Weights of a small segmentation model: encoder depths [2, 3, 3].
Rows from block 3 of the encoder of a small segmentation model, named by matrix and row number. Rows with one number belong to one channel. Each number is 128 + 24 x the weight over its row's rms, rounded and kept within 0 to 255. All counts start at 0. Numbers have three digits each.
After each channel's rows are labels from the 100 images, of 14848, where the channel reaches its highest value: "peak on" is the class under the peak; "top examples" is what is common among them. Only what is clearly more common there than usual is listed. The data: rendered roads seen from a driver's seat, with toy cars, trees and houses. In brackets: how many of the 100.
# convs0: first 3x3 conv (encoder.blocks.3.convs.0.weight, 128x128x3x3, each kernel summed), inputs 64-127
# convs1: second 3x3 conv (encoder.blocks.3.convs.1.weight, 128x128x3x3, transposed, each kernel summed), outputs 64-127

convs0.14:150123145144133097155094126150099165120166124109110116081107145106098119094112120116145089111120154112152112109117111119137103106122138129160082113098172135165144121107116160113111135102129153
convs1.14:095136088144107163129125139113114147111137144144184111119140143097093131125118105098118102130144109136118159091133113117167144077127094137096157129133113107129173117164095121129162124100157096
peak on: car (85)
top examples: car (92)

convs0.70:176110125125093123128206126164115109086134132132109160131097118136091116117104133118131105113134160131133120081128116104125108112157106161123120121111113089162128151125120136090096142153135138
convs1.70:129091147124072115124113154094112129114110130169102112109102155169155071160141148135110130156134132178129114136118157102092142142125137139157103121117106135081116119134107150117109096127133111
peak on: car (96)
top examples: car (99)

convs0.45:120117133159112118124102145138100155160128059117162131125064099104111141134140145131105097140073096104147136142129137107138145120060172136140144147139122123131123138126141115122132119076074123
convs1.45:072142129136119132146120124165139106149091142109113114126182146126117097123111127095166138089203142146119154130141114134174088145185105124066139124124181126085121138163126142128171125157128132
peak on: lamp (29)
top examples: crossing stripes (56)

convs0.80:103120135126142175139143145115136136149141167108125127117163089092167109104138098073135173157205074168144094144131099142132130150130108108142127159145106168152124155117119125099105119183127130
convs1.80:116142139066105119106091134084116137136118116149144135142130114082096153143096142124077127118127079123131096094080129117118111128089118128121125130151091114103103112114098102112111098119072104
peak on: road (72); car (27)
top examples: straight (75)

convs0.13:113137144107127121162089134118123109119133108103111120116139113118112118183136129115095149110156094148113099176138078130104064166092141110080134125101112164153126125103126135089116149124134191
convs1.13:137114140104115173149057123106109110149129120116138119122158093093113145101126100111082094143131134150159143112087131130143125136080124105124121116132114148113126115142130110159150114144109090
peak on: road (89)
top examples: straight (63)

convs0.51:116061098138079130134107125126077138079106095114117120142102121122109128136098108099161132116039112098114117103127145165151141114121131148125138152120124097122119120148124117102127111103107150
convs1.51:186153110124160109143095130135137113109118132092117140103142147108103114128111101123163093122175163152103165136104132124154115134154124129135143107121123119117130133134177115152163103127145085
peak on: dog (46)
top examples: dog (78)

convs0.88:116133118124114122116128126139142150111111116064125143116123098098095099121123100076134125075126125134140121114098111119132149076110077098132045112119096114116101154133152146114143092146144129
convs1.88:120122118116156120127130096137181101131089122158118134124145153117175127100153111130146139129108117124156151133140114140148100205128140151094115139130151133132131144120114113127115141171161168
peak on: house (73); barrel (25)
top examples: house (86)

convs0.28:124122142143089137102143134110131137093112129144125075120153079106157121101131120125130160118079138113055120128121147102158136099151093135118102121098156084108136121136113162125118134092114147
convs1.28:128184131123133120162103152128112102119133124104134125123107100107164124125138179130146147136104079095165131112140147148093134076093155123076172099155136111141110143154126110144147121120115144
peak on: lamp (94)
top examples: lamp (97)

convs0.35:140079109117112135137098102108138104146081098148126108114058118101110125101112097193130104131113100126103118121142148156144111123140117130132104155110129127128085119154139126084114098130106130
convs1.35:108116118142134126099096142103137149137101117129148119137125103087130142124174104116148178117148123141092070100143107148159086132127130157173158125169168119098129141129141172141126118137119129
peak on: house (61)
top examples: house (81)

convs0.17:139099121140108130140087131135080149112129148111092140117092156105156124088116107136119110095126138125119146123167112127095121126167122064109124171119115099134120137092155084140102138145137135
convs1.17:125143131117133127124100125096166108156147103124110131155125140110141130160154104132109151111134133092094178114145092106136147116128126094108157166137129127076168139080159121153095102105190086
peak on: road (98)
top examples: bends right (84); double yellow line (63)

convs0.26:163087077117100100105165110101095146126126127141150151170127144101119110065123093108127129130084097117108139083147105142127129096132147117145134143154113142151112140110117129108133114123111148
convs1.26:122106133150126114123181120166142083129098122119081111090146157156138071095170171100135139124148201156127166119094127102132145132132142149058133088120155108142132136124128158137176091140127135
peak on: pine (44); tree (26)
top examples: pine (65)

convs0.37:103128102149109101122032116137123155115130120078150143133115120134193145151112122107139124073084122083078146150136134163146108099148087110125108159149114118129103133133161129111123111137108122
convs1.37:174073126123171103121077156119128127117137143073110116155129138115158104114114106134121120179116180090133168111118106114130087158132125117107155087124127143157106135107118115138133089110127117
peak on: truck (69); tree (26)
top examples: truck (88)

convs0.2:118075122140096152090118146110089114147124148108116101105114127106136138161138156134117042142090102105184120121109142133123091145084147145130131124120083136116149126139132089140148108105123068
convs1.2:150088110098138146130120143168103133130135131131146135076103160089113162125103143093089151083121106081136125090078152042135091120105136136122135161158115107094138139134134125122153142134105145
peak on: house (81)
top examples: house (86)

convs0.0:104101120122123112094174098117120140128137188134123125057124120114171142170106065112116126126150114123138112135087144134102129162097104106086168140123142140111116142115107143149115129127169115
convs1.0:132144115092091133096127122136116119118131141130129113165109130120112153153112148108080135109102100114087107108087145101094124165097104137161135116130087102090124111128099130106100108131049126
peak on: house (59); truck (35)
top examples: house (75)

convs0.115:113071110110108093123088129104094166091100131112111144116132089147102108102105106131139060133075067098148135123104157123123136142189128125138127151125117117128128148137125103072127106132136148
convs1.115:173126105099143174146091108129147127094110127116172137157152121066143108151124096080128056141113148141113131147132153135134047138126109121124151148165101102130132121129110150114156151134147128
peak on: pine (84)
top examples: pine (95)

convs0.9:099106102144130112138136137167127122111066125127106043152102127127147120113129093145152138104159085116087086149119127168167107139129100145137147145165109125123123136101127142112113104115129177
convs1.9:134111169139136120137087149106102105115159119141116139105166114124115146142144133126122130087175148160150083104129094164123165122096123105136133121106114128093165120084129123125142100124126120
peak on: house (27); truck (27)
top examples: lamp (61)

convs0.58:155138105114160084104132124114095107164112109108113126138127130139130100105132112103119109136142157176125092117152074107101105131144159132171122136138145171165101136109098135139120123137125129
convs1.58:084079148102108069135164118120108130093082120143080101167109160126073103134125139159116083123117128106124104139124134097088136115088112120111075097126114127083133106109085173104114126098132104
peak on: car (54)
top examples: bends right (70)

convs0.120:125146126135123126103189096130140071117127142151140110144109118099111148129122132119121111101107154131139091108138077102129142152114125076125093145142142146148110108139112171135098132109118086
convs1.120:114153166124115105116108122135152099076107120156109133129130128133112140085201150161166118101101131105132115117134148097159176108108144141102108125106113069093136120170131152130102136116128177
peak on: verge (40)
top examples: bends left (71)

convs0.100:158135138163126112115131159137083124110139119109138157109130122126138089056080143069131069146108158142146115108142102084140124126149130151148141122125163103198123144123120128112102164151129114
convs1.100:118093076151124114090131122100105107101099107143170097104110127157109143127136115108144094122105132107134078134131083122144134084144152097092134103174127122123096114150127138125079116109153103
peak on: verge (45)
top examples: bends right (75)

convs0.117:127086099121121117085145109112091091101137091155118126138113115079100108099120093140121129078098140123148120055153114096126105132095164159131154136130150107162138139106080083133133158116148118
convs1.117:134154104125119089133176109165135111123117129104117090153132118125122155128191149090166172124128107156109139123085119133154135121147121146102167132143150143106146103158150156141160120109144163
peak on: car (48)
top examples: car (97)

convs0.93:116129114058138150098155110113152106151115134159091105127149131100078101113103099131140109120163110159098113125121106126112090113162116130081124109121099151138155124127136148095104099119123099
convs1.93:121105112108140136145148117146122102106133098126138123164149098141091122141140126125116115156106137100127105091156132083086173098104121136159136112121101113111135083130097118130125142126110129
peak on: marking (28)
top examples: crossing stripes (78)

convs0.4:107118116111153147125141136124147116127129099157114143146072107176088140174115134113160128096091160122113101112131126111116128133179161080111125128145155108126127091139152105129100131120127123
convs1.4:126103165112092111155122119105093154105140109159098116121082112128158102107106107116151068145077118148120132131096103149145107114079098108106108129090122124105096135163124100121103118082116110
peak on: dog (52); verge (47)
top examples: dog (100)

convs0.24:100127161113119153165082106107140110119132115098145165095158071132134110108134154106146180141113158116156126118167097124124154124127091093069127150093160127162106138125132157174089158126114166
convs1.24:126120106136082108099140115109117107085110115142127125115122132121111113105093087071115151125096099114142084112139106138121134091112142126116094087115102102127100144148105121085092115107122162
peak on: truck (93)
top examples: truck (97)

convs0.106:131131120123107138117148115096125139151096132126098098147117108094163150172119107141105111166091105136105118109095129095144092154083152152107135144139105065110128104122122104134145116116079097
convs1.106:104109120128135142139155076142154160152134128077137150086154121121162117112142149147134175112192112129115135160123131145167119100160129123111172103114154151144148126118119161144155133149139134
peak on: sky (83)
top examples: truck (87)

convs0.108:128147127121112149135141089133117109116124110143119115154104105120046109113146149117105053142119122130146092133080123117096097146095134139105116122134081099106112136118128122123127158100128116
convs1.108:115111104073130136145140109126146143112114134113126159142158124128134109102106060094154127099128099123112130153124135082135121138162145122072158127111108143123143138161126109102149097105097144
peak on: car (94)
top examples: car (95); vehicles: two (70)

convs0.69:086134111130101109137148091107126110129104103107125157106111119149143080100087108174117096153119113175080144140116164098137130109125118141139102167089105091128121136101145137119150149135158087
convs1.69:100161138149117103128076104083139105123185133160090125133093153127132136131103102120100100079102111073159116175126126115087128141115132118098136134098083099090155095125148068135129116116091121
peak on: road (96)
top examples: bends right (71); double yellow line (55)

convs0.60:130081096128138118099095126126087156133111099143146123137121127105116099105112133095150157155149100154124163109168143120126142131112113129182112095156091143158130116147143126139113091175132110
convs1.60:103163137135163095126119153139170096177139173162113109139139105109148082142123104133124147098103118139144143107112121117146127134124100147073135133090147115056106095123120108142175048131146129
peak on: house (40)
top examples: house (62)

convs0.90:138122124136146147145144124175127092123129142122106139123107119143076113115098108092133144149146131153143087097144126098136092155141150131119142122109110113158136125125152141105086143178120146
convs1.90:139091162110106093092132138101101137118131141152103111141145113149059108134132125122099089137096128137114116101134142089100134153117106121175125106097113123121115094120123137125120104134102131
peak on: car (100)
top examples: car (100)

convs0.75:088089124120131150122110129101122114104118148071111126094151068074095125117136094129093086143072115117150128122109104108100115133109144111120125124133071149134143124131141138127119088109137122
convs1.75:108135144090151192138134123162151087123170133122153105126157101113131159095122092187141069143147114127079140141124127142157150141129111121123117149114097105089118119136118105130155136165167121
peak on: house (29)
top examples: lamp (68)

convs0.38:138118146095109109141138108140120089123110130078099125133089125123089123080091141124116127139101102125131143121160157154130144126149080114119075137120130145168120122128112121111142085126107157
convs1.38:112149114152148156164084110147140175156139116090137130155124134117139119112160099117122145098127137121135193126145123066151155119073121106120150181162108139165139159132104118141161103142120136
peak on: verge (55)
top examples: lamp (62); pine (61)